config.yaml
encoder_conv_stem: false
encoder_layers: 12
decoder_norm: "batchnorm"
decoder_attention: false
eps: 1e-08
precondition_frequency: 50
batch_size: 64
weight_decay: 0.1
Rows from block 0 of the decoder of a small segmentation model, named by matrix and row number. Rows with one number belong to one channel. Each number is 500 + 50 x the weight over its row's rms, rounded and kept within 0 to 999. All counts start at 0. Numbers have three digits each. After the name is the row's rms in percent of the matrix's.
After each channel's rows are labels from the 100 images, of 14976, where the channel reaches its highest value: "strongest on" is what is common among them. Only what is clearly more common there than usual is listed. The data: simulated fluorescence microscopy of cells. In brackets: how many of the 100, against the usual share in percent.
# convs0: first 3x3 conv (decoder.mid.0.convs.0.weight, 192x192x3x3, each kernel summed), inputs 0-63
# convs1: second 3x3 conv (decoder.mid.0.convs.1.weight, 192x192x3x3, transposed, each kernel summed), outputs 0-63

convs0.168 108:541446456517442511482499551548485499453507481550426586490475516493452479461431386536513557525476559540379574448466525490498511456556431349540520519528500469495528483449481440450516443550538560
convs1.168 091:430563398446538442487559440494527542656537491522498466466485491474493491437529441454424446504445482508656499523492477526539482500535527473543402485559478548538501548476486446481509526450406562
strongest on: crowded (55 vs 24.9); cells: ten or more (55 vs 24.9); fibres (33 vs 12.6)

convs0.35 131:469515440483409578509502494507555485503562458533466489559495512504531515485471361503473535536513506572458499461498483437531497495507526305493488545453497532437474503504451471486508419481457511
convs1.35 093:438431510540500568582464406494494592474430497572500537528429453489497466422529506511568492491492387447516573491452483450451529581516472497452573473449510500392550484439563390451541505484551473
strongest on: crowded (65 vs 24.9); cells: ten or more (65 vs 24.9); fibres (55 vs 12.6)

convs0.70 099:424429542515392489508523505546559523470541497500455603511561537511439479509500357452465526538471510560407486541524488471428491446517469436478497510490557502514499483508573473542450427517420535
convs1.70 095:486429411445628569445514414442460481501535589510510482510435567442526440391426423508553448473547462476567450487526500502603566550543467491544507417546553456523517478516455481562515540498488468
strongest on: fibres (40 vs 12.6)

convs0.112 102:510531512498408497488478494446490532491471480491526604476527558487470561486570362515464490491525525471417455596486456524498530541537474391535521510475466490500482468479491412507502516510500539
convs1.112 103:463531508546510455481514521508539501501610527508555498449467481477546563440587487477499510521451485584550494484508404482535513521409552497458519417510499439553471540486467356503447536469488473
strongest on: ring around the nucleus (34 vs 12.3)

convs0.74 096:526563589531424544461488526457497470464538545394488428473442550474524489498408333549437481419558546483462424434553514488522471488458483411495567500501441523454478508500490485496499506519458525
convs1.74 092:503478546488520475518413467409428463507516495539511537425542465445465481489517481552505460539472479481476475596510438506439497482502659529499496519463501417432593506491467489494506528558540590
strongest on: fragmented nuclei (32 vs 12.4)

convs0.142 113:487625547511399519585494440532453562460554530574550459505486551447559456477403320558423492502501504524421510442525416455535511503527515356546465480502507518505454578466544494469496473524430488
convs1.142 117:460508611492458459553536567486516497472505457465547495440530579532426475491470534491478559554563610485455514505441426559508447535528455589572552437541582468542510512480527538511540570519493517
strongest on: fibres (31 vs 12.6)

convs0.34 125:486482543467408505506504481538410488468488541537499459474495434451545540506483275566521496490492513561389538486503534507511476487517481423579535524490514432486552536527481465456531464553512472
convs1.34 101:424565497508501480515586544545513503524486429433501542411472449563510478621517534498466468564496556491565495513401497519550460517586456529462487533556585539458518504486524605532451573441468556
strongest on: fibres (60 vs 12.6); crowded (59 vs 24.9); cells: ten or more (59 vs 24.9)

convs0.125 091:497499531512397573498562531520478517459484544413508500462494528426483523517464299524504469487511468580400536471562496469475490444501460388496438537506456428459469543531442492495454462495454492
convs1.125 099:437466504521433444502537474565520559565434443491578505430471605491456480579489604570601467461522563461551522526437494451451521468556539533525491542545511492461503503556482465548607506445401514
strongest on: crowded (57 vs 24.9); cells: ten or more (57 vs 24.9); fibres (36 vs 12.6)

convs0.162 099:428447573552425558571512495565516450528439450465518446458512451479630563411428290478480530525550476425463435534516498506496514466460509473472547538557578409496515553540473435478512473537487524
convs1.162 098:515541548464476540463541443510491535449467555507497461452509514487501428641495575522522500503546489482497396546499499486451473542473587479475499573483504517487459557523505586502563564432540526
strongest on: fragmented nuclei (39 vs 12.4)

convs0.110 102:540576524509459566557528521510489551469535587453525570453482623498568519557560400512492476470479498484399495511472542423485553466498370387546484446538566403520525487444506412478567509546498492
convs1.110 095:522488419461464437408501444550460553539431611437475450500539563516591527488469551454529446446523494383472529526502473540546517438494601537491509498595480533451526473603495438414507470497374427
strongest on: fibres (32 vs 12.6)

convs0.176 112:438499524534375514531512484521471502519480609469450419570503537488587517503541315524474543507513476537410508499522468479497485482544462419499455513509572484542535497521542465542567519618542471
convs1.176 094:469526415455494510475515529592534471531497517510472444461486538392576461519456566547519496462476590563492501510530451565458480462520584427507517506514464417410467452485582455444472435367556492
strongest on: ring around the nucleus (41 vs 12.3); fibres (36 vs 12.6)

convs0.63 118:442500472476509554495483475470516476510540535490485436485511552502483502577488374486481472513518512481649485536527519424527496495505552329528556476532482429387548586471410446538523457463408601
convs1.63 138:491513539507491520537431546422500502392435426527618527483516550567487426589625561491532524488554488482496548482524531541435455462482546626399559513553507584553543573456524553489601439667530541
strongest on: out of focus (87 vs 20); cells: six to nine (54 vs 24.8); membrane rim (36 vs 12.8)

convs0.6 117:465487533492455570511500516512451504512502462488460567489490521479495490500489296509461491554432477527416469594528462479513462481564532339533512469542446493519519560495458536574489431515459583
convs1.6 096:559405475569537509509533533553442443487490558452511489520512517464532619497517464471508521508452520453394542448453559512455501560552581487437486453451536541462468452455478429561489494444513527
strongest on: fibres (51 vs 12.6)

convs0.77 109:539508504532398560510562513494551491507495530534426526426442475482482497523453297485562483499454517509389429514505551519538473468469538442553550499497564422483470475488387468411513581534444520
convs1.77 094:490575514483520554513488484553501455521500572494521461511484559510616475498512533518441432601518526472467543439511513535448445480522487505413476569503494499557473463492510579475536384498573643
strongest on: fibres (45 vs 12.6)

convs0.88 105:463511483471487483480404462514516511507524528540471547464503521514547506494513399421577522457541474470482425536555493482446514474491513351428544562459465529431515496534452496470522527542463565
convs1.88 099:441560546471438487542527507357447476383521510574513514520451534516471433460463363498417465481520513463561520550572560524515444475509501531474443433513445506494522505398544524469540421616527473
strongest on: vacuoles (32 vs 12.6)

convs0.76 101:486500486493442474491453508581494448506476452479480472489528507466467528493437382508425516517493545589428531457509472483547531505485454299519444478464408461429452524520569445466506479532432499
convs1.76 100:477472470503534419586501558546455525580545430529510520551487493602539426564437540590522473492541526539512507457496465509512500441406469575522567429572514496636572543491517508620568458549521557
strongest on: crowded (57 vs 24.9); cells: ten or more (57 vs 24.9); fibres (50 vs 12.6)

convs0.45 112:508582496550433596535521544415434524518502452488449488488487495472521481532438324444488516448486520513402538528456537574546550481522528361469490512458486454573534587553504457558527581508462509
convs1.45 111:564436463483505452490599483487503481472471426480509464442451471519531450594518513507490500588454469604553426562524558477440522496481490556479521433407545525473534514484471654549527544519492519
strongest on: crowded (55 vs 24.9); cells: ten or more (55 vs 24.9)

convs0.0 089:597539493471343563537500532422423572570511515450489435452476573513614514547463332487523473549493558463458501555441549529504495460506452442524421449467493492516449548492432504548427545563478541
convs1.0 081:472512418493461472348497417485484464515491520568500463486536498426482493540549514376535460507579448453479510483470474460540561483539473476511535502459439517471546487486416578488522571442492446
strongest on: fibres (31 vs 12.6)

convs0.109 096:444458476458590547461538468426486509572455541559504485449508512461529498499503689505474466476543483491552462444574505489435466496462555647506511531530474439389447453452510492547495586491482459
convs1.109 088:513461519537558515478541459497548504493590441590607503473556413396525457531508512462501445519515576471552507469476434499484491525509596542458501513475450518504453415406493627406402465418527496
strongest on: few cells (100 vs 24.8); cells: one or two (100 vs 24.8); bright spots (41 vs 12)

convs0.145 122:483534571524433553461519476519516475546545473402463562485486468553526458486501357549482444562519527535403514438517468444490478484508519359473496489509473512474542509507549492481481473574457499
convs1.145 106:577474462520526538512525545446620542403489540472403528517484555590509504398411466518526543407403440436422458549485534504452490514504494527512462435586537433495446560532545438591495415421489530
strongest on: fibres (50 vs 12.6)

convs0.23 100:533543446504460501515566534483456511447520508421493498531499528535518453507500315535450572491496510536385513455520390512508515521535487350547523518465547432509471531514577489560468500538479502
convs1.23 085:471451522548539458571545447589497598501474464454544536499492494542505413594495612554415465572543627446578497539482607448493576507462502623574498499522532526512499550456554587541583491495383514
strongest on: crowded (51 vs 24.9); cells: ten or more (51 vs 24.9); fibres (33 vs 12.6)

convs0.19 087:495446516561586418415497511478456518486422474465523368564559490432560516447453689469394496512578485481594537475484508494500508483496551511487509485468480409579416475489510510413547553441501521
convs1.19 087:474481552494483571544432537591537504513574431485435479535558483497536602530432520487561550447505542476373529545560441581551538508609363470477542520544577452480432524554509457598534454586525424
strongest on: few cells (100 vs 24.8); cells: one or two (100 vs 24.8); bright spots (42 vs 12)

convs0.31 119:512481454464499489476487559516498495433553509547465593448511532435447438472520332511476540487506433552446461500494473449485515471447455345510511453502496492458481574449436547493551385487484522
convs1.31 105:441471549542493545510475428539415519501542488474541545479485529534630444518536461535445452478597626488557555469510434541552492479499474613526438517470578570488561458554416416434542509527434508
strongest on: crowded (58 vs 24.9); cells: ten or more (58 vs 24.9)

convs0.178 100:423476516507487616541497501501478544452531530530487515538391486464465492472491313525421476545532525472458520535454543504482453491537471380515536459564476533452576515525403465490553444450492484
convs1.178 102:546521425498462468472482580405362462535417453493430475449503468528458571517472582525544473550565456556479420498561445496502483489489553490520473468441509517386480560441489502547417490491447495
strongest on: crowded (55 vs 24.9); cells: ten or more (55 vs 24.9); fragmented nuclei (44 vs 12.4)

convs0.167 091:501573496502456463534548490473506543488515516451505419526442486541552443530538433468465488477471490521436559459492408531566535465539405339472523528584514542501468487495605484493531546497442456
convs1.167 095:491513571540542494596459546587503584534469459497565469498600416496479460435407522465474462454524448417580535544534561520564473465370448472551505468444470509478502472426574524559329552562581481
strongest on: fibres (32 vs 12.6)

convs0.85 102:507486467499450441451458539465526487520497510516476511493523524480451498448532340531478438507487486503446468553488545529480482469524494310461500459496475517485526505549527487544502497532475516
convs1.85 107:459492447493525478505523405495484524475425450551487523462544513427483495412494582452442463462439552484592546473483500499550471459529512579504435492547506501405492437512495547516458544437467449
strongest on: crowded (66 vs 24.9); cells: ten or more (66 vs 24.9); red stain (42 vs 20.2)

convs0.174 114:474504456514397467514488473552412532449505482458536563517487468458464485483509308495446465516507499500418511496487497466526557482510493353509514546500518499449535547477541442500551449488512563
convs1.174 103:474435441510462498495507582525510513437552422444509481391536505607579516604461498487562523498538501530486575474473507572498529414477537602528556495478580508421486498509496508547561554482503531
strongest on: fibres (61 vs 12.6)

convs0.9 107:501534522460466495486530480467471448492490441448461431432453570516501460576376398517453479482469551505403518422518521459529544483495513363588473489515558440535504516478491512523514444560449536
convs1.9 108:621502399479572480445518449515454482487535463448628460488571530526471526591413511483499499524444430460558533509494514451476499469421623581520550565514480606435527487450443555458450548462545620
strongest on: fragmented nuclei (37 vs 12.4); fibres (30 vs 12.6)

convs0.187 090:481476432521584501501543526498471499519490472463439446501511555497483442497434682569511519547549437529594495451538480478452529585474516553467505543482482506430443494472491524509534469461485414
convs1.187 085:573528500440490550465533468564567516505531463510475424486509429538463486447444541507517473480508562504587531534420451490537565516609547425391465600487508559400557492560575492402502561498499504
strongest on: few cells (100 vs 24.8); cells: one or two (100 vs 24.8); bright spots (43 vs 12)

convs0.154 099:391468474500449568477512464553514519521483517533478521467493512476499544570517332506500469414558496500481507585502535495535503557586417393472499593467559506450566522479525568451514488445500508
convs1.154 111:415520518474558518528441528434342523491491464468583455559511426465456420509567485486501474517445420558552529483443423484466471503529526563525595535462501491476472491539559513533513523556454515
strongest on: crowded (60 vs 24.9); cells: ten or more (60 vs 24.9)

convs0.155 111:575569491433425539423574508524500501592497488554493491405536488457376500485477332494484516550537590505457478590550465495457473465469445329514489467484518507465529502481426520513493430531449486
convs1.155 093:479485493499526426514441441416473546532501421569582505583490502562477564402432527616488492478459479488497518442426438601477464540435499540482475489392430483431542431537468509531458515398438572
strongest on: fragmented nuclei (33 vs 12.4)

convs0.179 100:423495499471355514523573451518573434494449455502475462559512561532507508585490431393514577444463488463489503532513471534500504481591463500509475533585542488420561514486570483538562508650480466
convs1.179 111:501427494447609516485480561508535448495493562444430569542497479408534522482551468430451479579441362620473470429561506391537466519517442461580514435469460535521441456543537310449441499457511455
strongest on: crowded (52 vs 24.9); cells: ten or more (52 vs 24.9); yellow stain (45 vs 20.2)

convs0.177 111:472527536497456461532534473509466491496538488478439576501541441520536484441523271513455574457471520494429475548567473516516506477519551403565527601490525473493550522466496523466549517516434531
convs1.177 086:505554502487555508466542475536518482503595596470493425478487500522393434437411440463579564529461491461447495460505508588549416532491472515475390488475551556610476568446467515551449566456552639
strongest on: crowded (51 vs 24.9); cells: ten or more (51 vs 24.9)

convs0.180 104:557553487515431477454519542475526494490486518534457448476470532467508518463394288428472519488470539512441474542513536474482507466462485345473432495464515543510531440508523473552515532445448480
convs1.180 100:539469458422585409588569463524590574492498514529468505493513564470481538506588503436574531530498520464639500585503537579425504520408527515502569469488524522507496468510504632515557423477480482
strongest on: crowded (53 vs 24.9); cells: ten or more (53 vs 24.9); vacuoles (36 vs 12.6)

convs0.57 109:505584480525347552550543497514485469442501496502465469458454529533517528526513314454487566488511528463481507520504463433519539474446490377533535594432533480508520539496463503485510525590469571
convs1.57 099:621450535505471485449536556489480504578604623469433506458559483478493472435488480506476583488580507575512496555513503553456409534559495485481452436508453565505483484557471472479589542412542511
strongest on: fibres (35 vs 12.6)

convs0.65 108:465560449563476468498491485477468484473591496447509478497530513481497512481511352508451538524545531457588470523522480463534506500517508325490515549463460492450529521546455447522492506568502518
convs1.65 094:548493522570453506479553510488479542469529504524415502422500457550392492501523447468512519463463488497563539479516543568422517431448544529517463505421493455442564507477438560449523520559506483
strongest on: crowded (54 vs 24.9); cells: ten or more (54 vs 24.9); vacuoles (32 vs 12.6)

convs0.49 113:423586571563402541443504505525449477530519526392446484515494520484627488478511316530462453479482472496443544495492488442520496431474426409471495572516536472466480502503520422469492437580487483
convs1.49 097:506380588473507542502472453448492557507410484498422431604526459536508494500454570565589596428496455465415535470534556545584435412483516449521534548506432461478488579559633539524613390562529500
strongest on: few cells (57 vs 24.8); cells: one or two (57 vs 24.8); fibres (51 vs 12.6)

convs0.4 100:449493497505411604503496509546551461490503459487524520507401537495523491539461355546503511480508471485359490520469526487511467539538520408438509425524580424479508489524598492511553522416467525
convs1.4 101:474505485556549466570588527557525522445513504420495458501495498500554539501467552411409395497448427470419497509477515469532546556463478457472543553493489513593416501529553427551492534443511519
strongest on: crowded (51 vs 24.9); cells: ten or more (51 vs 24.9); fibres (33 vs 12.6)